config = dict(
    arch='regnet',
    model='image classifier',
    dataset='seven-segment displays showing three digits',
    train_examples=195000,
    image_size=32,
    crop_scale_min=1,
    horizontal_flip=False,
    cutout=0.25,
    targets=['third digit', 'style'],
    num_classes=[10, 6],
    norm='batchnorm',
    activation='relu',
    channel_attention='eca',
    drop_path=0.2,
    depths=[2, 2, 4, 2],
    kernel_size=3,
    stem='single',
    widths=[48, 96, 192, 384],
    label_smoothing=0.1,
    loss='binary_cross_entropy',
    init='kaiming_normal',
    residual_init='scaled_by_depth',
    optimizer='normuon',
    muon_scale='match_rms_adamw',
    lr=0.0023,
    momentum=0.95,
    nesterov=False,
    orthogonalizer='newton_schulz_5',
    adamw_lr_other_params=0.0025,
    grad_clip=3.0,
    cautious_weight_decay=True,
    steps=4700,
    batch_size=512,
    epochs=12.3,
    lr_schedule='cosine',
    final_lr_fraction=0,
    warmup_steps=90,
    weight_decay=0.1,
    adamw_weight_decay_other_params=0.01,
)
Rows from block 2, named by matrix and row number. Each number is 128 + 32 x the weight over its row's rms, rounded and kept within 0 to 255. All counts start at 0. Numbers have three digits each. After the name is the row's rms in percent of the matrix's.
# convs1: grouped (3 groups) 3x3 conv, stride 2 (model.blocks.2.convs.1.weight, 96x32x3x3), inputs within the group 11-21, a 3x3 kernel for each
convs1.0 103:124117121207103128198155140113145137101142081099121118109152126093127137118081123052086174096115142107110167189179138139153122137119094123201141109140150116105111129106149144112088119133080098148234107110144144194166096138106089134091108113148069206147117108186108123155074094116071134158085123179
convs1.1 099:163179132175176160201161163092133140109172184145203135106117117079198128102130093092096109101136147109092143112171124171163133199178117096070152161157168206186140123164098132126114123157157140093114115111129130113096137112138185110093118152145067121104037145112115126140139090123163148097135156133
convs1.2 101:126078100146101084122085174117112110156107097128063168136143106164131116136114147128138122094146128158096150138178155135125135119132140162105070130131136061083137152140143159180152096126192151158102114149071115133122161102089102110078097110109155134085185108064112118134060098173108125164140139175
convs1.3 096:102143140171179137140138136123094076132164147147189164208184225092150175107083156145164160131114162139114132133118190076112173105050141213139095095128140088069061093106064104135118144123112133170151100169130174173177116140171103097133096073141156087094168159051203135155171124164136127149080141168
convs1.4 095:134118078082094117095148175098053162140073110117120082109062125117177146120138168121135125074146126073160112157105110107127150107136157141158133122167099084148090122097166141113141122114088080109096117142128110118195103077092124115127109127117113095119130120069133098134088131104078123134038129092
convs1.5 102:112051101165071103205142174151148157164086150192170181149098149113076103122114097123155169096061079082132101120086088167085055184113091137143124178128121111092154115121157128128149133092120117116108137133016126110047131106117157060100156104135125090117137148127135150102110121140128124135192164158
convs1.6 100:124184193060106136117049094117101150123062140182115133123135060111139065132101105129053147110139138136166212159148111134154147122152171197170070164190119118174138162144127137113166147096141165100125156122052148179123116120162161175117115152140085104072089106115145080091120128127140125167137151150
convs1.7 103:124128175115054151118144195159126172075057165106072122110153128119165173149153139086108095126149076139130107062129112097111131117128147134127148089087114119133154105131108155126125145121152068122117064083157143160120174173190190139129073064129108133157106120159118113098118094131133149112158202143
convs1.8 095:137138126095094114160140105130168106117189120135122135150145189107137178169153155081111084073141116158156149070085076096108088127100071077100093122118104135093113079096096128098119123078133150115166139128142127081075120104120102165169110130160122132051171133092155134120126078169115095109060064022
convs1.9 096:145143157155093111195149185093127110113133130148169125122137107110158151133120107116067074159151074093088093061104121111162153129138135050091140078121151070117182074168109129171125132135108079109071116171100152162091125141150093142175106109176148204135205149085141200096127117095136179092081101113
convs1.10 101:104149117056136102122172185122146126116119143103141063157138167167154160138145134083088105123061133087133159151172154105170090053153127116123111129130106143150091169140158153124107120054113084077119160123105130125151141128117152121086121116158111093174097100255087103216108139205132083214144113129
convs1.11 102:071089161081106219131114189096218117149152137147112191129100083179137098105053087106146113120124094102132108093129100103130121101118139127147150139110127124136146085063147097095135080137124182149109207139087149127108176157133117090068133084058065146181092149196102168201153143149118108149088117100
convs1.12 103:087112133160100168167130164193129158175088108143108089109133113151132168199231137143136090147057109104101112078099098138164138135102141093112126095162142140167142123121084190144139129108124128133211109110177102133145161116092144146162165132126151118126161092142184130148109089136128152087141038105
convs1.13 101:140143146090106153104105035121144157089139120142089083129120114121150088151146091054044051116125095119172167205140132101130120061093119138150112161124110145127107170114127162176159126108135104118119091097104115149105093127112136111130110124131165181163068136174115080102140089131132137170121126153
convs1.14 100:222196095176133051151082097142091104133187136106154073132111099119139118079094078136145167188141160168124112076080121117126102143143104087123123158180094124141105128110113101131124116125104085086144141111159146106158193089106161130084165175100102136127171105151176063118131111112144125126145119073
convs1.15 103:130077175140092146167159179089106209142128206090157160117157077119120089097117090101147123141124131137121166223151155183101150209143098118122193121075164088026178111099177140119126124160139149140160150122158142126139122157107135136109117146117116107223146090127114109121107142143155137127144147146
convs1.16 098:181192133128164121081117127116142147110162130106127171133133107153105086140146164142158114134110128095114127108162173094141171112177160093082085100110089106117050142159132137097161108177138127143136144169140121156175111196198109139183148189168140099127112088123132121120135114112139090094145110104
convs1.17 096:164150222157159173126086195110143095087133095091114117161203193086086092124093141108144175143119133147144174113152154125114102103097145133101087153159073178142086147152124145133111135126113174142142149144181088148135134076072164138102128116125065145183113135129065134135182158157119073100074050153
convs1.18 100:165170117143098063102095061099155140153102094087076090166151084176091080109075120105104105135155109093120100107164162139180151200113098190198135135089143077092129060115197092136170168170139152125105149117136135090100175138104071098103086099105131153168219117048178095034125116099115156105186112148
convs1.19 094:129021084132135078161105115138115089089106117111098127095086131090109118115133139110105120157138093103130137089080116129103126078125137161146104152189196113158198106114117099119106140097153097146104107150101091147076152140148091127148098110100089090101138107126130151109122178132113199123098152090
convs1.20 095:070194086122177105146112130151177155114118118120156111151148138096151132145137165224085152211121111169098110144056105081100095139113068141136093146136114092187172177138127135092125101091108093112080111165100104091143099107134130136158200094068184163127113081169128132151161136134150178118175185146
convs1.21 093:174139116146202153153135141085119129119141145084104128109123129120125154129145112057128054057072076094124063142112103133109106104138102117134123133119153148164143149127139150114078166135096148154111123109092051085122134120109120106159128137159127083090127147072105117149131121110083052103101116115
convs1.22 098:090104067113126099195136191128156112161110129140096152124092147122155132092125162122100115114172103180136108105113109057132104112114152126143151109102101100166123145081107162057133203146138187158151203124140163119154097097117105123140141122119080042088094100090124091090066141105107148192117110230
convs1.23 102:129100164188164127135147146145153142136151199144165153145143145123084108086079066142086172131102102148120081060091084072163125157156125131175155148168096150161072096104076000087161098154135181075096146117119105112136113128141118097162116094176096049126104107164152161163115091143126123134146119122
convs1.24 090:169167143155096082120157125146127108154082099153152095124117117111184083131158122081065149113115063133121068127107194133185118093141122172122155120160092143101120129164113182075131161131090055119110135124163118091114083070116122087120126144087170135116148110103154138104116111134141146119127093081
convs1.25 098:146098101125165115080072056112118174072109150111082053134109074169153153132106092133165129154095175142206245124146134152194179151105128048119184103175157101114123117134168114131130083131118140107115135130146124166156110099145108111117073113082139152182139164150054112113097091089175087090126104090
convs1.26 107:169146190092142146119113172129105140191114107124125128113187141099122142120158122175152092106120070202126103123099156125142118127145149085139173154102145155094128105117144145150133085149190112090143137154139110123127096133105123139138090164224206130105163078063147120072162175138127122155127074112
convs1.27 103:125142144132157108099186153058130078103147072137131071075168125081120107160125092220159126223119162176100125070156182067135173155092125110102092119111100140141117132163112122090100174163164090101128128141149097097123114097155092134139122131109105113128091131144134142125086067137115075131125056119
convs1.28 102:177147183162075181115135119157153136108128155170132093131131147098163155188101150079077043152136111173149112132131117107083107124148124127116158138126136216149145137122129142094160138113129119067111137154068069084065076139155104152152154194130149121133132058094200141127116115173122112112105099137
convs1.29 096:137137179102071145124148202109142158127121148085110087085071100073086088085072136199152112151165141170125153098128105123159154175179187147134057142147148109121153144096099143110136145125098135137128117157109153147169044085117088128153104132103082082099106056070119092075183146092122139136123135172
convs1.30 102:047057075125154156089189173125123170124106152145149176156166149133140096193073105123128139114119151123099105141127118142086129124115114106171182073101152103100094107109119122113101147139134145130095213152138168125118180147144130105091145132121018067118095089162240237215147174124128071136099108092
convs1.31 105:174106107164087132100115138177164158139068162184154148150103144165118152189140087106146083094058145065155157161196158120129120105070149231083107199107116184190122132109162082106110131074107159171106185132153114129131113143124093111120102132072155139079153104157184157204132077116071071129106130154
convs1.32 102:173125058158110127112171144132120133101094127095132150132095104140138083100161177147099091099150144086097111106135130114163135101126135113104086139137142116117120208218202192165133165106095098152138141112166128174168184141149125148135126083119131097071182124107139096094184157128134109068156124075
convs1.33 104:114114122102137156039080148164158112152208103158134120108137169095104167090093155179125124115096158096153186140114107107130119127111097109159094128128130115119105127092130149092156102128208124105107087118042102123123184100119129099163094151157074103113075114150102166183185127103154102100146121109
convs1.34 106:156169174105062082161051096055135145098129175056115074175142154090081139127094109093124183142108146132132125128112081142120118090126107145145132138107141165134129142114099160177084138137083140092090088103105181137106173148138184142132146100131149103146139099177127110110185157091135135133145088072
convs1.35 097:048087123058145122092118150078102121112115137180158122089132124080120098037100108085120173075198209131143172166061126111096133099140138088084133110094093123097083174119105149146111127152115120132111094148114133167121145133168203117104181083178133086145106102118093060102129163117165164122178171116
convs1.36 102:055123118064109101114140145091129131144140132111123135150123115061165141069160203135088121165055109176161190143125155144132132149140094131142157110149127076086135198150122184157097139092063098102088104119111088126117199140075173161120161161144095110039120139117071104119103113121149094120127133103
convs1.37 105:214153136110141143073146148111116102105116126106098077132142115166088084169148097105067107161107154160171184152126105157131139130135102146123116170099133141148164108136075128126140096110188099127134151123124142131084050164103161177136114087150117085097111112126095132151126091115120096114115101140
convs1.38 103:114136177050082156069135212102108122131133142124183153105098181110093175154152134096166099105175126168136090126113104159143136119125121150077109126131100129161130093114152100145114121127149119080141110093161089092189156170137155141059129146127090191159055132149155126116188136148106090124118159129
convs1.39 106:085106162163142140127111127123107131129127122146106135134146110093180138127175182128133139115148144107095125139131094137109097154102119153135135130146125126126105105109117133095091096093093188160118118124144153128096180178155174092146130139114142114075164103118137094124126132148129132099094118070
convs1.40 094:117084091122115067035101072133128175137165115123128109108110078126083088132117120153155137133150161077103205162123108146128120146127162132119075106106141089091120112155171101134147120084153118128026220174129150145114135185129093123144133141140110131123107108164079088176161081150170096109138179127
convs1.41 102:187127186120099142110036111128089078149143102091190173117111122155104081137086077121141153132088127226135187163130111118131140150155151132117174154117145117084114093068142132093136112105132202114133183070110184118044159152178104101217103115170144104102202159114140131059138137121128155152132145141
convs1.42 101:105147139063149139130137078108077112156127155128104098136154171116085126108146152111107119098138090087084114094133139081126159119122135155153133096155157098114151148116124075162121102108156109151167114124148132210214145132109133103107148114103140158162118123151136181175160076099149113122123147154
convs1.43 091:088080053121095103109095089109069120123174113136115115081042053081178115074088097124093176134099141094110154120155165119121143098147108108094128122102123079106135111113122141189137145179101128046078170155138105122133124181200111158145097162141112152070112153107146092120193160137242161158170111121
convs1.44 095:070063122063134167115179183158141127108107169116136143155138180114104181134092140081097131124144142117125141102131129111097121099093152174142181100107134134117139128132147123134116076131110193188148145160161146168188115125119136114104138180132131112121147186145148120093114129136108108118143098101
convs1.45 098:189094042226132150135197175074131109096143136054161122074150117137135154155158090184122130183104145156228255142110118119113107112117131132123148097141128131127165096146139116118150095136158140095139141136165204143159138077136110149096153171124119156058192109150158164147080138142118134105113110090
convs1.46 101:104136106150140187126132119166119082140131082100099134117130162144188156162163093166104085144113093134102086149131093113125147140065118150055118097109123181094124112128092140141116184151137112114152151110063061067058135105112127104155094130171134170173214120085236139142159116128147048133179121127
convs1.47 099:149185114102131113043111118150153134112120113128133131089039092102082132117197188205189152121156104133123102089097124140132160114141123094142116103144147102136156134129155123107142139156134089096104119115145136115130239196164184078119156143127065125127087128132212144152133138141098098134087049092
convs1.48 101:154143169127107148154159117127071028175121083156122128138132107188117061098117112077119149105113207115173152087115144072108106133123168105119191142144135122134126163099111123117145111142107117149056093102104088085077096123157124075168147152098127131154062137151131103155126173160146133127117126093
convs1.49 098:120144087126050117186134067113118140101082135045109128136208177114125099095086098209138140154127155115129078132119104138151100139131115119109126132115147116133093178136103088132140163112118169178099160099088127092099195125144122149153222179117158173142152075098098082124091086083078118146112189154
convs1.50 096:106136094124104099144078053141118191171135120174119166163086098172100095172100035119145055156066030131107055155108102129140108146144118138126122127131117117113102104108087105135063143096136139111134119147152071117125080133150104148187107103160157106112113156121150118133146100076108107137117138148
convs1.51 097:127128157144131140114079123093158134138102085130127141066108132100110131103115170095067111085130116099111126124148131183144126131153128109117122119122081126111155085090088132138153178151160181138123143147157118149119098140133112231113120179133118155107134136128093114079186158120131150124111133136
convs1.52 096:166092073162165062072072090130168107132139146157122191149144135134131122072125069096133130121144105148172077110131137142143169144092132196146108168171108102117115104117117060095153124115170142162092118172180124099111134117150116089098110123122040137164122122148123176155136129151124108126088147130
convs1.53 102:150129049157176109118131093069137098120140093097134104143193082087213146124126117148094152132125133132105137153146112164152142115103158094133127143131096145139173115114113149120113122136108159128113130132065168218094126106134140142190102109097225129057146113093122144136114154171110145157172127143
convs1.54 101:081123088116128110140100108110127119172167132162193165067168180085163203135146183170166118136153121155082064117122073152110134108148146095163163131131160127116127077106096096104133106151181106127070137135092150180153177102131156131150084121135001118075093117078094114136140100104166121112134137141
convs1.55 101:144107101115155066072114121189152108114100058165126156080163114143181122181094166103118170106168126182159118135180118146150115142119111118144119138162136107139125155134158198104120128069128147113102107112088139045182038138174141144171169120141124137088108122131060125152151136142126120117105114150
convs1.56 097:075152099081141151092139152110135097172132153196166153072081179086097137098104123105120152111121134087090150179103077149109124124149125118112119080106136097115112064126126087101129122105051070138107105200084094127132138150131120112134100122103126187140135134122111066076159215150170125127113112088
convs1.57 100:135113112112135136163150127088139144131135100152146118136067129206148109150099082112118096117144097074101101084112123133124131103176114146133141111124133121154120096098091094089098084123127078145168085124172083132150100083108128104093180132154125198152100112122069105081105118081119098135133089131
convs1.58 099:102176080024185064095129136173156120181082111119130095069104110127187119062118112105160103122160134152181107128172124125178084078117125066140128106117114097172133123096090061072118149112103088156085111156075112156034115108126100152142149181169098117146118110127082152111133133094148144112137123128
convs1.59 102:099127039155146083151150096140143101107119112111162113100110142128129113108132154123142106128120090099157055147120168122151134102119138140143130196133115144134123149139135095138129088139138065142134073107081099100131188036198154098143162120101132167147163158078138120073154192146133159183124131134
convs1.60 098:219159103153144069169078076119125079116104115113111135062127093078179094121156102163158148144149142108174154158142181131126145138150138174142138106137107118150129162108148161092115138119176090109117158157120145148134112133163072164216126199232122083167164144189201211195168136117118142134136135154
convs1.61 104:170140193174112163104030109121131126106134154098082103112168220109143157069125157118098075106133123168116104100147105115132167130149115137097110127124125128125100104094127110118116169140119180172162140148121101096079089099141174080149147140127176161108196114140133097153120112105132114123225178133
convs1.62 099:153126094129102064144163157137152141147135161134168184186127126122104129112135133118114139133122139140146173111152135151117108088103100091160112160116096150123138094127106148119099170137108104096055152122104155169151117113143103138096094074103130132120170168115217186212119094110134140132112110113
convs1.63 100:166156170132111168165140194111101160119153088103118092090132097075137106110167126092172172142168121159135055146157123111124077143063129137148171169096171119119112090138137089102160109128119136074128134075122128182128082175192102204092112139039187134104173132145141108150114107097109167124107118133
convs1.64 099:063133084123153126062180140120159166167085110106095101123147161139121177115093106184194182136101103119108130125131159121093132108127126071105172102096137135126099129140114118122091160109062160141060207087098174146127139135136160144123106130141069112161097130165137106139158130109097122129125099152
convs1.65 099:101157132148167181101142165088055102157117164161153110118084121104178149130154175134135088172183103109134096113069060176122035206181141128124149079089103057107160063076165120151141087141147119123184139113132155123137131112094117163138175210126090119094166139163146146172161101103139060081113091156
convs1.66 105:116148112109089143136159167165150120085095097133132134175125195126136165069096096131135094106103114139144151079083080152119135127191177153133101195130104207130121221151139126098112085068080142138153132139111167129100131122154131136134134138128105089102128161143191106180112127130088132157062097104
convs1.67 099:142079133160104086170109098106142191084136166151124152059082060062183109085124107057143115136125133160102163123155146117077125144119106192137152227101094201104135128105122182104109171149167114135132133117154186126138145173117141142103142141098071082100109119163124120131196186170169123135162149169
convs1.68 098:161117102130114122127138141199121126200139158142088108084146149150211149123150137119143126079070136116136142123111076078164107107112147096151116131122150144069103189136164164126165148157139145059097136145154173118142042108118096165120113112076119114118126140124133146118180112091156135120108152147
convs1.69 103:148096114175092114085120108090037119102104117098102172121116149074118134115155221159073116093070153105120166155106070101071122103092157156013117132094149182168105200072129167070190227114192106119154139079087158129111125147080130117084130122103128139102163106138184119142092197109131160091138138127
convs1.70 103:105109096146133162112131122223192142170140147121079084180181183105129174118102087113127099103089124118118114214213168148128104153081049069137139097126123097136116076110130116097164099119155122083050126111114166200173158210147128129129089123151114095114117148154139177126057115116148129065157157113
convs1.71 105:156130148118131119155161148109076110158107111139145079193145087161126113187130139178174148103121167085123160073132199138152174183135073159183131113086082123110067128066079145134098079132101180150142121120122138120125117112170124136112209174124095162159110138119122119124141194180120107141108105137
convs1.72 100:091092095084135146105126116160144167150117157129138150087156152084080136129134155123099132140118133086108137103074182065038164038105122106126076119145130151108125111100103121127100106074105168180202191173145107100101140156169077100144097065166091092126093122080142073130147109158145163130131116106
convs1.73 095:151136148164107149170120116125116114132092126105151145101153191106121142113119074098135113102109081170165164133172206108140132192177194060144110109156140105099158126102099122119143130174136108119097164103152135142128102179171131126155137155187162149092115100076131169075092115088113115118088066118
convs1.74 100:117128117156147098120146102124177184121175102167172075141146106144058079133135118181179179156139071151078029178162104099167095091115065123132107087107149094112124144124177107080147092123098128147170120140154140155133099114147129071159110096178105112126091109153094137150087135116069118145152170174
convs1.75 102:148135111101105133116129154069162100089179140113114099074134160130098154115169113085173121085181149123215160066151104104188128088192128126135150065107103059153114128135165098121139135120140142104127111140111088102107112096079184112090156115119163104159130066127119113169143092180186127165116068145
convs1.76 103:158137141140160116119107122097143166159118175156207219095166122097146140120146160103112187142108124147125135091147159106066168098161204137092094133153130141133118130126027174189099170129130151140159167110141124118147126103143124136141073082135118112139100082110163178185149164111117159173128141187
convs1.77 101:112102125098112084077152124140076095144081103159134057174112096227158111134100084221179111165152056145129100204210119149115136107096075172200135130139111150151086161203149164107141166127111163097146120121150175150138109036141156153159120134184101087096127154136143119115196182151166077109147094115
convs1.78 101:128133122097149150160168161135124125097073123137153186159162151122064070099069111124134131115168121094097144100212248066097240111084152141121130103109152174091126182191158113124083075088081200109157124101122135134155067133167085094118111111242109162129158109129100116090180134136131107109084127138
convs1.79 099:174115152167128131138121143133152153104102140130099231131116183189133190131183119173149168132169165107155138122096158115108205158185233108133109156146132144080106125134153127103141145105109075124106100131071087065047123117152137125165125139148119104050126199127107140130137138129132114116114085113
convs1.80 097:146155104082111142092115106105099061152083139215152139108127091143135151106132170143145094134123131108138110106138147116122093116137070155177158115096138101121012169156164144184128148128157084130181135146138130132107126111108122150112136134147196133184150109142204128131126100151172137115173156135
convs1.81 096:127149113137146184177199195077107117108054127146129140114048106079093084113122127107126127090094147127149133125164095188182164174077109156177224147089163142096150090143128117133134095161162078173093135131098103126079068111147133102135120108137176162124107146108135093071121138157142175121140065106
convs1.82 102:117183150089156122098113086169119094151068068111100100139081124140070147140120104091057067102106104154153114122033081127126100179197164095129140128142206135162165166077095160117121158117131086128154108161224100151146092099161055108170101168195084090133115133125143133130162140129170109149138130155
convs1.83 098:114123127107140171157126118101170152118107142094109150124120137111117152131186135146147151148139160080097105155174131120105119117138186109160141068145117052097118222100124123090099126150103174124125141125084101085141123143097105188190082167163140166134083153109058101090144171058168133052142136142
convs1.84 103:106118125110105114130177099106123077165110093163152182085142112138129150098112112074155109105173071093132142185119000191128100131146136104114119141185117132178145173125069103096103116080117098113131127085138166125126144150132239108145201179165152114129127131123131114146166128135149134148133151120
convs1.85 101:084144157121150129118107136061103147125137190155184145201094069121089000121110063125116131121154096119107122111116112112107128099102136140129145144094132130113165160088173165105143154130167186152165170120171197120149128132048148098107143081120109142101081150127111126137132148150150095110124117148
convs1.86 101:109111155088132145137145119131128076168132118147152077126104054171118119133108027194126083172167139146151098111112116143114114103129098108128201109118126100097120090098156129195117086138080128116149139133147099173131136137150132099090085053118154115066176088107201137110146141128164106120137144084
convs1.87 099:111118132144158114120151157120126139106112124163131175175133114164063127121112095149152166142166119114168102097189134133171155080129091123123112100128105115100078136169157112167149171134172096101071095117146100139121099135146071127109075145176123136113156138140175096104078142119150185149120184122
convs1.88 102:108061116150106154160097099063120083129140114140057145154158173112113098154068021142152146134098090153107096126179121126151122066110140111131135122086081121120121129102120121110129071107114121104115145174149107140105120125160170145105175112104158135176122098163168184209096145102123181122113129104
convs1.89 103:098135173128147104127109096139175138146164115098143069172089023055132080139155086152116129168110070112087158095142107100129064126108146180080146116134115089113174067063145123148162127112142172132177163099156195104216117071137149147116125134146160116118113104135140144142142155082098125116155172188
convs1.90 105:118144097126141131087146151204176179145089149121070084117066115147125119126125167116097121086126116162172183142123184114109068078106135139136114111122112089129149084102107061136095115133090135113073117127160163194215202189150085126152150108144126152130138125148082069113174174141148122087121117146
convs1.91 102:118150120103172151092114089114126100184107143171125166111133150143102161135155172127119141179107146090113133200144192143088192126138172146184194132164102079122113139149148160156138109116155122189133143134115120114081100144120114133099140164156187136129167139156207135163145163154142127089115145077
convs1.92 101:120172093119141143159112092133131184086106210118099218125091199091082146128129166119063138104113171117122188109134126092071118161047128147104081198163098186185111157181134131140190096120155137147083162177082138118060145181150163122158138116081115135202118139089130101106127101126168138159215127157
convs1.93 099:108112141140116114110165152133115109191113142176134127159145146109122099083149173126096108084124153118126169041100116126143115114120064124094169128149126116114148170131079155142106156175098109068155114114111156112123130072153129107150093140155172138132099122120091131097094123180161122111109153090
convs1.94 096:192107093140141145110075118142189193122201191066061170174139132123105115087159140111128126037054174082121179153141160138075156127045106061116080111148134148112087130061117126073151153128156097124123124149151094176184149137103129107093110096110156155147149108129141138155081108124098121125113125149
convs1.95 102:093110172101110166133152160188117161222084168208083128097066094163111069166098140174121103197135066188106096135146132199165117117155113183160168136148131100055132200150153179081065118131055143143155115086135109131174134084129070080162176113119117124144113142126136137117223145134163149132190151081